A small audio frame classifier, trained from scratch.
Model: mfcc input, arch wavenet, norm batchnorm, depths [8].
Training: muon at rate 0.0032, 27600 steps, batches of 64, held-out accuracy 96%.
Data: trained on synthesised sound scenes: up to three everyday sounds over a background, 26041 training examples.
Rows from block 4, named by matrix and row number. Rows with one number belong to one channel. Each number is 50 + 12 x the weight over its row's rms, rounded and kept within 0 to 99. All counts start at 0. After the name is the row's rms in percent of the matrix's.
# filt: filter width-3 conv, dilation 16 (model.blocks.4.filt.weight, 384x384x3), inputs 140-159, a 3 kernel for each
# gate: gate width-3 conv, dilation 16 (model.blocks.4.gate.weight, 384x384x3), inputs 140-159, a 3 kernel for each
filt.263 102:37 65 33 58 52 58 53 63 48 71 51 65 51 56 44 42 46 60 33 53 49 60 45 53 47 53 57 61 43 56 76 27 67 22 57 37 55 62 31 46 63 48 37 66 56 46 39 54 64 36 65 49 56 36 51 34 37 55 50 46
filt.264 104:36 46 50 41 50 29 53 59 48 44 62 42 45 53 32 41 50 55 40 51 55 67 61 54 48 47 55 52 58 49 53 61 47 68 55 44 60 56 56 47 67 53 49 27 42 32 61 64 60 47 58 58 27 62 50 42 60 58 64 45
filt.265 100:55 34 64 41 64 55 48 60 46 59 61 73 58 57 56 46 54 42 47 45 47 49 33 42 51 53 41 55 43 40 66 49 46 51 19 48 42 52 61 42 46 59 39 41 36 51 75 48 62 52 88 57 59 36 49 45 59 50 38 55
filt.266 098:51 53 56 34 62 35 68 37 35 67 46 38 25 43 63 29 52 39 53 56 36 54 51 52 53 31 47 54 41 33 42 46 63 70 46 60 60 51 36 36 49 44 49 51 58 41 31 55 31 47 41 30 82 64 44 67 46 62 46 56
filt.267 097:62 22 59 66 75 54 53 34 63 46 59 49 40 27 41 41 51 60 45 49 47 49 41 44 43 63 49 63 74 50 37 46 53 47 43 50 53 56 60 68 28 55 62 29 30 35 47 35 61 47 57 50 48 52 60 55 49 35 22 78
filt.268 097:48 63 68 46 58 52 50 26 52 49 40 55 33 59 59 36 45 59 47 30 75 30 44 59 45 49 41 39 38 53 71 56 50 21 37 51 45 47 62 60 56 44 43 34 56 46 30 51 34 31 58 49 31 54 52 48 48 24 45 41
filt.269 099:45 92 26 36 48 36 50 41 50 52 40 48 38 49 55 56 45 57 66 50 42 34 35 47 32 45 42 30 42 59 43 60 27 32 55 63 55 49 42 41 59 39 60 28 45 51 60 60 38 31 35 50 54 70 48 57 67 59 35 47
filt.270 099:57 73 62 39 29 78 45 43 71 52 40 42 58 54 45 52 25 39 27 46 35 53 46 63 46 52 45 60 63 33 44 43 56 43 54 53 62 37 43 51 49 72 40 61 35 57 62 51 48 72 55 37 49 51 43 71 60 54 42 59
filt.271 099:65 60 35 50 50 42 62 58 44 55 50 45 59 38 56 63 51 14 51 50 72 56 50 38 32 42 67 63 63 41 75 54 41 49 45 54 68 67 25 61 53 58 48 52 59 47 37 68 50 48 44 63 42 36 33 65 48 40 67 59
filt.272 107:67 34 64 34 61 38 41 52 65 50 52 33 34 53 44 45 35 57 39 67 58 47 36 53 39 47 60 36 51 50 49 69 44 51 45 52 53 40 46 80 47 50 59 46 37 38 63 51 52 43 48 65 53 56 54 40 71 69 66 41
filt.273 104:76 70 49 66 51 38 42 41 58 77 42 57 39 49 56 53 44 74 52 76 40 49 40 47 38 56 51 38 57 33 32 54 34 55 36 56 41 48 52 40 49 46 55 39 48 50 55 62 39 47 48 48 67 53 71 54 49 46 50 40
filt.274 098:51 64 68 46 31 55 37 60 50 51 40 60 57 52 55 39 55 38 43 27 44 72 53 49 63 69 29 36 68 52 21 43 57 45 40 63 35 69 50 25 56 38 46 63 45 53 72 59 66 47 43 27 62 43 54 53 46 39 38 59
filt.275 096:32 40 33 50 50 43 64 57 50 60 39 39 54 62 54 49 46 42 52 40 57 52 38 31 66 52 49 31 54 45 55 53 29 43 51 58 55 49 60 46 40 40 41 50 57 48 33 62 43 49 68 22 51 41 36 57 69 53 32 49
filt.276 108:53 56 60 52 38 61 47 37 35 54 62 61 44 48 48 62 62 50 57 55 52 48 56 50 32 41 42 46 64 47 52 53 36 53 36 45 35 57 53 43 42 44 64 32 52 71 53 64 49 45 75 65 76 55 60 61 51 52 45 44
filt.277 105:65 45 28 58 55 09 55 76 37 62 53 26 48 40 60 24 26 53 33 59 37 43 65 61 47 64 43 47 60 70 51 73 25 56 55 48 45 38 75 37 79 27 46 54 42 60 65 53 58 64 53 61 52 35 37 43 33 14 48 43
filt.278 104:41 50 41 50 66 47 44 74 53 63 51 53 54 56 49 41 37 63 36 49 34 46 51 36 58 24 55 54 40 62 36 61 58 35 73 65 38 71 39 50 57 50 62 69 14 44 59 34 58 51 63 60 60 48 54 36 57 70 43 42
filt.279 097:55 35 44 53 40 50 73 60 44 50 51 68 66 40 39 29 40 31 53 60 51 31 75 73 48 75 40 42 38 73 31 62 54 49 71 45 47 56 39 41 53 48 25 32 54 51 47 17 60 59 51 54 59 48 58 38 38 54 49 68
filt.280 098:79 63 54 81 49 45 56 47 56 33 74 67 60 73 51 63 29 50 58 60 49 37 59 70 52 43 58 13 54 62 14 54 41 46 62 38 55 54 58 24 65 61 32 40 59 54 53 55 62 37 51 41 46 53 39 77 57 36 56 55
filt.281 110:59 58 54 44 68 43 35 39 47 52 30 55 58 45 61 22 51 61 50 47 59 55 47 41 40 36 50 68 63 63 33 39 52 67 51 48 47 39 42 57 51 64 54 56 44 54 37 56 43 57 55 67 61 65 37 55 69 55 52 45
filt.282 101:38 51 68 44 58 47 45 54 62 35 64 51 56 50 58 47 54 43 50 65 43 61 37 50 35 63 56 28 32 47 37 43 64 41 73 57 58 38 34 52 45 59 58 40 64 54 47 50 57 53 52 58 35 53 55 46 56 51 33 45
filt.283 104:64 58 44 48 54 48 37 58 55 89 62 66 58 45 45 47 31 43 52 21 50 39 46 61 39 51 61 36 66 46 26 48 52 44 46 52 68 65 41 32 45 46 39 45 51 46 49 66 48 50 49 52 52 42 44 38 42 37 44 61
filt.284 102:37 50 50 60 48 48 52 36 49 47 68 55 50 51 73 37 54 52 59 51 48 56 58 66 57 57 69 50 62 49 26 46 47 29 52 51 50 46 43 35 43 43 55 53 40 61 61 52 19 77 44 31 54 28 56 44 53 59 42 50
filt.285 099:53 38 34 53 63 44 36 35 63 46 40 64 36 53 54 31 59 62 58 54 48 59 61 45 48 79 60 50 38 66 56 55 35 57 25 52 64 52 44 43 50 47 49 74 53 45 37 72 48 51 46 59 38 46 70 48 43 50 61 47
filt.286 101:46 42 48 39 58 44 52 46 38 55 31 61 51 57 50 72 59 81 60 34 37 35 54 66 56 51 66 40 48 54 39 29 53 67 46 48 29 65 46 65 51 61 30 42 50 48 50 53 65 57 40 56 33 62 46 55 50 48 53 33
filt.287 094:32 59 58 39 40 47 36 36 50 49 47 52 76 48 49 26 56 67 57 64 36 54 47 56 49 51 35 52 35 59 26 71 53 82 48 39 47 68 46 42 41 52 58 47 35 43 60 47 48 48 64 59 51 51 53 51 49 55 54 64
filt.288 103:45 47 49 59 42 39 42 79 51 47 63 58 36 39 34 42 46 68 47 59 43 41 54 54 42 68 45 47 69 68 49 58 35 36 52 53 63 54 52 51 41 35 62 57 58 12 31 49 46 64 55 43 55 42 46 55 62 60 49 57
filt.289 104:68 44 86 51 40 67 46 51 47 41 47 64 46 37 56 51 33 63 45 56 65 62 64 53 35 33 60 55 69 70 43 45 60 41 56 39 59 47 62 43 62 11 45 53 46 40 39 55 54 40 43 49 69 70 55 55 37 53 44 51
filt.290 096:50 44 45 79 27 67 65 45 62 47 72 48 53 50 48 65 50 66 60 50 46 43 53 34 38 61 42 26 41 27 37 49 73 40 48 43 36 37 44 44 60 33 37 63 20 57 45 62 45 48 55 56 64 54 34 45 44 51 62 45
filt.291 101:48 50 54 55 55 32 51 55 40 48 43 50 51 59 53 52 50 67 58 56 54 65 47 39 76 45 48 54 60 62 53 57 34 38 49 42 52 72 64 56 58 38 42 50 27 42 47 58 65 51 60 64 72 56 87 59 38 74 43 45
filt.292 102:29 35 42 65 77 49 60 69 34 52 43 57 66 52 57 53 33 32 60 56 42 58 52 97 46 52 36 62 64 53 44 36 74 57 45 54 39 56 45 22 61 52 66 50 53 69 51 51 60 46 49 57 58 47 57 50 40 50 64 49
filt.293 101:46 41 61 55 48 68 55 52 40 46 61 40 43 39 63 40 55 47 39 40 52 39 44 27 62 50 56 30 45 36 64 29 12 56 77 38 55 43 56 61 40 45 44 56 72 49 47 37 45 35 44 35 57 47 60 68 36 64 41 39
filt.294 095:42 48 42 62 16 55 60 35 62 43 37 49 46 60 38 74 58 64 61 37 52 57 44 41 45 41 71 55 43 45 20 61 51 46 36 69 72 32 49 31 72 65 66 49 25 46 58 40 29 64 51 54 35 37 59 68 55 52 69 39
filt.295 095:29 58 51 29 52 44 45 22 44 72 56 49 67 20 61 68 32 42 66 46 45 45 38 61 40 50 57 30 48 47 60 64 41 61 52 47 60 56 46 33 36 55 32 24 35 39 23 50 57 30 49 18 49 63 46 51 35 47 55 40
filt.296 108:57 61 45 42 63 44 36 66 72 50 23 36 42 44 66 62 58 52 49 90 43 67 47 65 48 69 60 53 48 37 45 48 63 51 51 51 50 50 45 39 58 30 45 60 49 44 59 47 46 61 55 47 68 52 58 43 57 46 46 49
filt.297 101:45 35 37 62 44 50 64 41 47 68 43 66 62 52 19 40 51 38 56 47 30 46 48 58 62 69 59 33 44 36 68 43 49 46 47 54 51 68 56 59 43 52 42 49 59 35 31 45 71 46 43 37 75 39 54 50 30 39 43 69
filt.298 099:37 47 55 38 55 59 40 33 48 38 64 40 36 44 49 47 44 57 65 56 32 37 62 45 51 52 45 70 58 54 59 40 54 30 43 40 54 69 33 28 22 54 28 49 41 53 58 75 42 51 29 69 35 79 23 48 76 60 35 32
filt.299 101:68 49 40 59 40 57 58 57 43 63 49 27 51 73 51 41 68 51 36 59 30 43 55 54 54 45 39 39 48 34 30 61 41 67 63 35 54 61 45 44 62 58 54 49 46 51 54 49 20 57 48 58 41 43 58 46 43 48 28 63
filt.300 097:55 42 32 51 69 26 53 60 50 43 46 36 51 47 46 40 33 47 48 53 33 40 56 40 34 43 47 56 59 66 38 61 50 58 43 46 64 59 56 28 46 58 62 52 51 54 43 45 32 46 30 66 49 47 59 43 48 49 44 42
filt.301 103:35 52 53 53 47 58 62 58 58 76 42 54 40 51 43 55 34 37 40 63 60 60 22 76 40 49 38 50 46 67 64 52 43 45 37 62 33 40 38 66 60 35 54 56 51 51 69 27 41 44 38 44 29 79 51 34 66 31 46 86
filt.302 095:54 56 50 64 43 73 44 38 67 53 64 52 59 52 38 68 22 81 53 45 15 41 61 34 67 49 46 42 40 53 55 31 65 59 46 60 47 40 69 43 51 48 58 52 50 48 56 42 77 29 71 47 55 51 47 32 69 49 52 58
filt.303 103:61 58 60 51 65 62 29 50 64 52 37 54 39 55 50 19 63 55 45 38 45 72 50 32 43 53 49 34 38 49 47 49 68 59 49 41 64 65 56 36 57 39 46 64 53 54 49 70 43 52 47 64 55 46 52 36 42 33 59 62
filt.304 102:47 56 74 39 52 41 85 62 60 64 89 42 35 57 59 41 62 55 48 42 56 38 38 58 43 56 58 57 51 39 66 49 80 47 62 53 70 55 47 57 17 48 45 44 49 49 59 40 47 56 46 70 46 63 46 31 58 19 44 63
filt.305 104:30 58 38 54 55 43 34 49 45 67 50 39 52 55 46 63 51 72 79 52 54 62 76 23 36 62 72 43 57 64 36 33 53 50 44 48 61 36 57 58 61 39 51 61 35 57 53 55 46 28 50 53 28 46 65 44 71 63 44 36
filt.306 096:60 45 57 73 57 60 48 58 42 55 54 50 62 61 38 53 70 53 72 40 23 56 41 28 62 54 61 38 52 43 22 51 52 76 45 40 45 37 54 36 34 62 59 38 45 71 45 46 33 53 32 61 52 43 51 41 54 55 33 43
filt.307 096:39 44 64 58 27 50 85 54 53 44 53 55 40 74 39 44 32 53 23 50 59 61 55 59 28 47 65 62 64 63 49 72 54 45 46 67 53 51 40 73 30 69 57 55 65 48 58 57 56 45 59 35 71 79 62 38 36 51 37 74
filt.308 101:44 51 51 24 44 50 48 67 53 59 46 55 38 37 44 66 23 46 55 50 47 32 49 31 44 60 56 70 36 43 74 39 52 44 38 38 41 71 36 46 48 54 76 40 49 50 60 63 62 50 76 50 30 63 53 46 40 60 62 47
filt.309 093:47 75 56 44 63 49 52 38 45 69 40 56 33 47 59 46 38 37 33 64 32 64 28 43 47 52 36 60 67 27 37 42 50 53 38 59 25 54 54 38 54 54 19 54 50 50 61 53 16 42 64 27 34 42 35 55 34 62 39 70
filt.310 102:44 72 55 19 66 66 65 34 50 56 29 48 61 55 47 41 39 67 57 51 45 43 58 61 56 45 56 31 68 41 51 58 50 37 40 56 42 52 42 44 55 54 27 42 54 57 47 54 35 73 53 74 42 38 71 60 54 39 45 54
filt.311 103:59 42 41 53 49 62 57 38 31 53 42 22 43 34 56 58 59 47 68 48 63 39 66 55 68 41 44 75 63 74 53 21 56 50 63 69 39 61 46 44 51 53 41 39 33 51 48 70 49 60 33 65 52 61 53 53 63 45 31 58
filt.312 093:31 61 84 39 65 53 52 49 58 59 50 62 55 67 70 55 55 50 30 60 36 55 55 54 46 39 34 51 56 56 50 39 48 46 51 48 53 36 68 36 64 34 62 77 54 38 55 55 53 47 38 40 37 47 35 48 47 58 28 49
filt.313 103:45 66 78 49 45 44 35 35 65 35 27 47 44 66 37 55 50 39 34 40 51 40 38 63 63 55 53 41 60 39 39 62 64 43 50 61 58 64 31 31 70 52 40 42 58 44 41 58 51 34 39 56 54 60 57 39 44 44 47 33
filt.314 093:33 27 47 67 73 34 62 27 33 49 49 61 45 59 58 47 41 38 61 48 38 56 43 34 58 52 48 59 26 66 47 58 27 38 53 65 48 40 42 53 60 62 56 45 58 44 53 66 39 37 32 24 36 70 55 55 62 52 71 31
filt.315 101:61 57 56 16 50 47 39 51 74 40 41 43 57 34 29 67 56 54 30 49 56 59 42 64 68 51 41 43 51 45 30 26 61 65 51 59 66 49 54 53 76 48 75 40 28 32 54 53 32 47 57 54 47 49 36 58 51 57 59 44
filt.316 096:60 36 49 58 57 46 49 50 47 50 65 48 49 52 44 41 59 41 42 67 57 62 40 33 67 42 61 37 41 57 42 58 42 90 55 50 20 44 18 42 58 26 52 39 51 63 55 32 28 75 63 57 60 37 55 28 58 48 50 38
filt.317 102:27 58 51 62 57 52 32 50 36 47 46 47 38 47 64 68 41 46 51 55 68 54 69 54 51 60 64 55 35 60 59 50 54 53 45 47 50 45 47 28 72 52 30 50 62 57 56 48 50 36 42 51 44 44 57 56 57 42 32 61
gate.263 103:44 37 54 46 59 35 58 68 58 40 25 38 59 56 35 70 54 41 55 57 53 79 69 61 52 68 40 32 45 47 46 76 45 35 81 54 69 34 46 50 65 62 40 47 39 36 54 65 74 59 51 59 49 43 63 47 49 39 41 43
gate.264 105:39 50 53 53 47 55 71 51 40 56 55 53 47 53 46 55 44 57 65 53 44 61 58 60 19 39 53 17 43 59 29 51 56 47 58 58 40 57 63 61 61 55 42 65 54 23 61 40 45 37 47 36 47 30 45 60 49 57 21 56
gate.265 098:36 41 59 56 36 65 65 43 61 68 67 66 56 50 55 54 54 34 44 49 59 41 43 53 49 29 33 62 43 21 57 49 62 59 49 26 41 63 52 51 47 53 42 49 58 61 60 43 57 48 55 36 48 41 42 67 67 41 35 84
gate.266 103:42 45 51 50 47 51 46 29 46 64 42 52 46 46 65 59 46 45 44 43 60 66 65 65 53 58 36 67 39 36 38 39 68 70 39 61 56 70 57 59 46 66 68 37 47 52 32 65 35 37 46 55 62 44 54 40 33 53 53 57
gate.267 100:73 63 55 52 49 41 58 35 43 59 28 40 36 53 37 62 56 58 61 59 44 47 49 28 39 59 55 58 63 38 55 33 49 46 73 66 28 31 53 35 45 58 49 56 37 59 36 71 44 41 46 66 52 47 38 39 52 52 30 50
gate.268 106:82 56 54 44 55 36 26 47 17 49 53 50 55 43 51 56 41 59 59 64 54 59 56 43 20 63 40 60 42 46 33 49 69 44 52 70 21 45 60 54 51 57 23 40 59 59 49 64 25 30 58 40 41 46 60 33 61 51 26 51
gate.269 103:45 55 34 50 54 61 56 36 50 78 54 58 44 31 22 40 56 51 55 74 36 62 49 48 58 47 45 52 48 44 59 35 50 62 48 60 42 34 54 51 49 64 39 38 38 64 49 68 60 46 18 48 42 39 38 55 80 48 63 52
gate.270 095:20 38 53 44 53 40 48 77 69 41 42 47 41 40 41 45 31 65 43 45 48 62 66 28 41 42 31 48 81 54 41 65 59 40 66 45 59 56 57 48 51 47 44 42 39 42 37 42 48 40 31 53 47 65 56 46 83 49 66 45
gate.271 100:61 46 40 48 66 55 33 71 39 51 61 35 54 46 52 53 41 44 41 61 33 42 61 35 39 54 54 50 52 54 63 53 60 44 33 73 52 51 63 64 55 64 65 49 48 54 56 63 42 51 53 56 44 67 34 51 52 63 68 70
gate.272 093:65 60 49 53 56 56 33 28 42 46 58 42 48 44 39 47 49 47 42 47 58 66 54 47 41 38 38 61 37 38 49 54 49 56 47 51 42 65 42 33 73 27 56 66 63 65 56 47 49 44 63 33 32 71 40 58 49 52 27 60
gate.273 100:35 42 51 57 72 33 61 42 64 63 52 42 42 48 66 36 46 40 39 73 49 30 46 53 60 65 64 68 32 47 50 42 54 50 56 50 54 56 62 59 34 51 36 57 63 41 40 51 48 62 63 39 21 55 42 32 75 87 67 51
gate.274 100:58 48 49 64 38 52 47 62 59 56 62 58 53 58 56 21 47 46 39 25 48 64 39 44 48 52 54 57 51 42 56 43 48 50 47 63 25 41 49 70 50 39 46 43 64 62 50 50 66 67 44 36 53 32 45 46 58 99 71 50
gate.275 104:56 62 55 45 59 66 44 57 46 54 54 38 50 47 56 51 76 67 48 61 39 35 74 65 49 63 67 68 54 57 56 42 70 63 38 65 61 51 34 59 44 52 47 48 42 48 53 40 64 38 30 83 60 61 53 53 57 42 58 37
gate.276 101:56 43 43 45 56 57 43 51 60 60 44 58 44 62 50 46 70 45 72 67 69 51 40 42 42 39 46 38 56 46 37 30 58 45 62 46 54 33 50 57 37 33 55 28 42 48 78 55 36 61 67 53 68 67 53 73 50 49 64 60
gate.277 095:52 53 66 38 41 54 68 48 48 58 68 48 59 49 50 34 44 62 60 65 49 42 23 40 43 38 43 55 51 38 36 62 46 69 56 40 61 44 43 46 48 54 53 59 43 44 48 56 40 40 67 58 48 45 61 62 40 74 45 49
gate.278 100:43 51 56 29 42 58 45 28 49 60 56 53 37 58 49 47 54 37 44 52 73 65 47 55 59 40 65 56 48 61 40 64 38 60 54 42 53 54 55 42 44 57 49 41 50 50 51 51 52 52 32 64 55 56 47 73 44 53 78 53
gate.279 101:37 67 39 53 48 73 62 54 60 58 33 47 43 48 21 41 57 51 64 61 49 79 54 68 69 57 50 57 47 72 46 50 62 23 50 39 34 54 37 34 57 22 36 75 23 32 49 51 74 36 55 73 52 43 28 55 63 46 69 39
gate.280 098:27 65 52 42 50 49 52 51 54 54 57 42 54 57 48 32 53 58 64 33 60 27 57 56 41 51 48 56 67 50 55 53 42 51 54 52 57 62 41 69 48 51 50 53 49 69 19 58 23 73 51 50 77 51 63 56 25 53 41 54
gate.281 101:55 43 66 55 43 55 48 64 55 53 69 45 39 43 60 69 47 50 38 58 35 66 55 51 39 47 45 26 46 52 71 69 44 39 53 51 45 32 68 41 49 46 34 59 57 53 57 59 57 39 48 61 35 53 42 51 69 48 25 54
gate.282 109:56 55 62 48 58 46 60 42 57 44 48 39 42 59 45 60 35 54 29 52 18 40 42 65 43 39 53 45 29 29 59 46 48 61 51 44 49 37 49 53 54 48 50 39 56 48 54 44 37 62 36 50 47 40 28 69 43 38 37 42
gate.283 097:45 47 38 75 42 57 61 31 48 35 58 42 57 55 54 64 62 32 63 24 69 35 56 58 54 49 52 42 41 65 46 50 41 25 61 49 32 41 54 51 52 63 53 40 47 38 35 44 65 56 56 64 28 42 42 37 34 63 57 57
gate.284 100:56 50 67 57 74 55 53 46 50 55 44 42 50 38 49 39 57 40 58 40 42 51 49 33 57 66 43 57 70 43 76 61 35 61 69 52 54 65 31 51 52 57 22 61 46 58 59 42 39 71 44 40 65 69 63 64 44 64 36 43
gate.285 097:52 55 25 46 50 53 30 36 41 56 61 42 39 36 54 12 50 54 59 35 39 63 54 64 56 77 50 43 48 43 83 53 53 30 70 54 60 74 48 64 52 33 64 53 47 51 56 46 49 50 56 63 39 49 43 51 54 61 43 52
gate.286 097:38 74 62 28 68 61 43 49 50 59 59 70 49 41 61 56 56 67 51 63 61 57 37 55 59 51 45 57 71 49 65 50 31 47 34 49 46 48 41 57 36 50 41 30 36 39 68 57 54 48 67 43 51 44 54 75 62 50 49 42
gate.287 108:49 39 51 47 52 68 57 43 64 31 42 66 46 46 41 53 41 34 47 44 59 46 43 39 63 48 43 59 65 59 56 53 59 42 40 55 66 40 54 38 56 42 49 30 48 56 59 78 44 47 36 45 47 54 53 26 45 46 49 23
gate.288 096:43 33 38 50 54 34 55 41 60 68 41 36 51 66 75 43 53 61 54 67 39 73 31 39 54 54 73 54 38 68 56 35 71 46 52 31 45 22 55 47 51 49 18 41 25 62 67 43 61 59 48 71 36 41 39 60 71 37 53 39
gate.289 099:45 44 58 63 53 55 57 48 51 47 40 40 67 51 58 26 70 54 63 35 72 46 34 78 43 67 34 61 38 29 52 68 54 54 59 44 60 46 45 53 31 43 48 46 51 51 45 58 43 33 46 49 45 44 37 74 49 50 57 52
gate.290 095:54 37 56 48 61 84 50 27 62 51 43 76 47 50 32 45 54 52 36 63 58 61 36 75 52 50 74 67 37 60 65 58 65 48 60 80 41 56 45 41 43 38 42 57 29 38 71 40 52 48 37 72 52 48 36 67 52 65 34 51
gate.291 094:51 47 33 31 51 45 77 31 46 40 41 44 59 46 58 43 59 69 79 53 45 60 50 62 58 60 64 48 52 36 47 53 39 43 56 52 37 66 65 53 47 44 51 48 44 71 41 36 19 47 44 52 65 52 55 60 59 78 45 40
gate.292 098:59 63 73 43 40 86 45 56 64 62 56 44 49 37 40 44 58 41 58 69 87 66 62 71 43 49 35 73 48 56 55 32 56 34 43 38 45 68 35 45 58 45 61 52 52 50 28 69 31 43 54 45 22 51 48 70 79 47 31 81
gate.293 096:64 43 31 37 35 65 64 30 38 48 46 54 73 44 38 51 51 74 50 42 43 50 36 33 40 63 59 58 33 65 59 51 49 46 67 24 48 75 48 33 55 46 45 67 68 49 52 44 52 52 55 62 66 83 46 54 69 65 61 60
gate.294 098:72 39 52 43 59 75 46 48 54 57 35 42 34 38 62 30 51 49 55 55 38 65 42 52 34 60 62 53 44 70 50 27 55 58 55 33 40 30 68 44 55 60 48 45 59 37 39 56 54 58 56 46 28 52 37 43 32 57 77 57
gate.295 094:43 62 44 42 78 41 26 37 43 85 58 50 44 36 56 20 46 37 52 53 46 45 51 48 28 61 70 70 49 66 63 21 63 73 50 42 25 40 65 68 40 28 48 47 51 49 50 64 32 61 48 38 44 39 49 61 46 55 60 46
gate.296 101:53 53 30 39 64 52 42 38 21 46 61 69 49 57 58 48 56 62 48 61 72 53 45 60 76 50 55 28 72 58 38 56 57 65 34 64 30 59 41 50 65 71 51 40 46 55 46 48 47 60 61 51 49 54 43 46 61 33 54 32
gate.297 092:62 34 46 55 60 30 44 41 54 48 59 70 52 74 42 37 66 52 58 54 49 51 47 51 31 67 59 53 50 51 69 61 47 36 45 63 59 40 44 68 23 59 85 45 48 40 55 45 29 53 51 85 45 51 45 60 61 75 27 46
gate.298 100:53 49 45 42 42 45 32 54 48 40 47 23 52 56 56 52 64 68 52 85 68 36 34 43 42 53 71 53 47 61 51 36 45 38 53 51 51 55 45 43 45 49 36 43 58 59 62 60 49 63 48 71 49 61 47 26 39 31 45 62
gate.299 096:51 42 64 59 62 34 43 64 49 28 47 70 54 53 60 24 58 54 59 49 53 44 70 73 56 60 45 54 53 47 44 35 54 60 43 57 49 49 38 51 53 55 60 67 40 59 58 49 56 51 49 63 47 73 62 42 50 62 49 43
gate.300 099:45 47 56 61 64 50 67 40 48 46 46 39 35 33 46 47 43 44 56 72 50 56 37 48 57 36 53 40 49 57 47 58 49 40 51 47 51 61 25 39 44 39 21 32 49 45 61 72 39 63 68 68 45 46 27 46 37 50 53 32
gate.301 098:41 62 50 57 66 56 72 68 59 51 46 48 36 61 57 40 41 44 67 51 63 35 30 75 47 47 37 52 51 66 38 69 28 32 51 50 34 59 22 47 69 44 41 45 43 52 44 53 29 49 48 61 34 49 29 48 47 43 54 67
gate.302 103:64 58 48 67 45 26 32 60 41 28 29 39 53 52 61 50 70 62 67 59 54 54 39 49 45 72 42 46 57 65 44 73 59 40 55 73 57 35 46 42 43 49 33 40 60 66 40 34 41 50 52 60 45 65 35 53 60 30 45 54
gate.303 100:33 43 43 49 39 48 41 47 53 27 49 36 45 40 43 49 29 36 74 49 35 38 45 55 45 52 58 41 32 37 61 40 67 47 59 65 14 69 60 41 67 46 32 39 47 33 73 50 79 49 48 30 61 50 47 79 55 64 29 41
gate.304 100:55 50 58 57 56 48 37 49 58 69 48 33 42 62 25 58 39 34 49 46 40 37 42 48 46 35 68 40 49 49 53 55 38 41 48 59 39 41 63 33 62 47 47 53 64 45 45 28 61 45 44 52 64 60 53 51 76 59 52 42
gate.305 088:69 74 41 57 41 64 57 33 44 84 47 63 58 57 64 39 69 36 58 47 45 35 50 43 49 38 59 35 48 59 29 76 73 42 53 51 28 63 62 35 41 71 43 45 34 52 58 46 15 70 50 41 56 59 65 46 45 46 48 49
gate.306 109:15 59 65 26 62 27 46 46 45 51 40 46 57 44 57 60 56 29 51 62 63 48 43 52 66 48 40 50 53 60 51 73 50 48 43 29 28 50 64 60 50 64 46 44 36 39 52 46 61 51 52 39 58 58 56 68 56 45 56 58
gate.307 099:55 45 48 50 54 48 49 44 58 35 45 57 50 66 37 44 65 33 44 37 35 63 45 54 55 32 12 38 56 72 45 79 55 53 36 46 59 24 37 46 51 67 30 22 25 62 50 62 49 34 28 56 31 71 62 36 24 73 46 66
gate.308 099:63 43 71 37 53 39 50 45 34 73 50 57 60 75 50 57 64 36 67 70 40 65 61 57 52 64 49 74 69 40 53 37 70 66 53 42 48 37 60 58 35 40 60 61 35 45 29 40 58 68 56 27 60 55 43 77 57 55 53 36
gate.309 105:73 48 24 38 49 52 46 48 50 39 68 43 40 57 59 68 28 62 69 54 62 52 43 55 33 39 60 49 45 84 59 49 64 31 42 60 68 58 45 50 45 59 67 61 53 58 34 46 67 32 66 63 72 71 39 64 58 47 42 53
gate.310 103:45 41 43 50 54 52 58 38 63 60 33 35 43 76 48 54 62 36 60 59 56 65 44 63 57 38 68 54 39 44 53 28 61 56 41 49 66 46 58 46 61 52 29 62 55 86 30 60 42 44 26 57 46 83 54 57 57 57 56 37
gate.311 099:74 36 58 45 52 62 29 51 52 35 50 47 66 56 47 53 68 52 70 85 67 64 44 61 53 42 47 52 55 62 62 18 43 46 53 39 32 41 71 50 53 28 42 66 29 44 50 60 56 56 49 58 63 53 61 53 54 46 27 56
gate.312 108:50 30 33 39 57 45 46 39 54 28 56 36 43 41 54 36 60 53 58 44 60 39 41 31 42 35 50 61 55 44 48 57 74 61 34 63 47 38 37 38 22 55 57 22 34 64 55 62 34 48 52 51 57 52 44 66 55 42 52 72
gate.313 104:62 44 49 59 42 48 49 53 30 45 39 62 39 42 50 25 43 29 29 54 44 38 61 38 46 56 53 37 60 32 48 66 50 53 49 37 38 53 78 64 51 63 37 27 67 50 64 40 53 32 24 57 35 47 52 58 55 45 53 55
gate.314 109:49 32 59 71 60 29 46 32 33 50 55 32 58 58 55 50 45 39 54 53 35 70 55 49 51 43 35 42 45 55 57 49 30 52 65 49 48 57 48 50 61 68 56 43 42 28 56 59 45 36 46 45 36 65 58 45 67 65 58 24
gate.315 099:58 52 49 54 70 57 44 40 40 36 49 41 47 58 75 45 57 34 48 41 59 25 39 26 24 35 39 57 45 51 51 56 40 32 52 47 42 49 52 47 42 56 39 60 41 37 59 47 38 30 52 49 58 40 70 50 66 61 35 65
gate.316 105:38 72 60 44 63 48 49 61 56 63 44 41 48 52 37 28 54 55 60 67 57 73 24 40 55 23 55 34 44 57 51 40 18 67 47 50 54 40 44 50 52 57 39 43 61 58 62 56 43 26 55 46 54 52 48 64 52 78 46 56
gate.317 097:48 39 55 43 50 39 27 41 39 46 48 50 59 47 48 74 52 45 67 57 47 48 78 42 34 58 39 53 52 59 37 60 59 60 62 41 30 33 64 49 41 56 40 50 43 60 36 40 59 77 59 55 47 43 60 59 47 58 42 51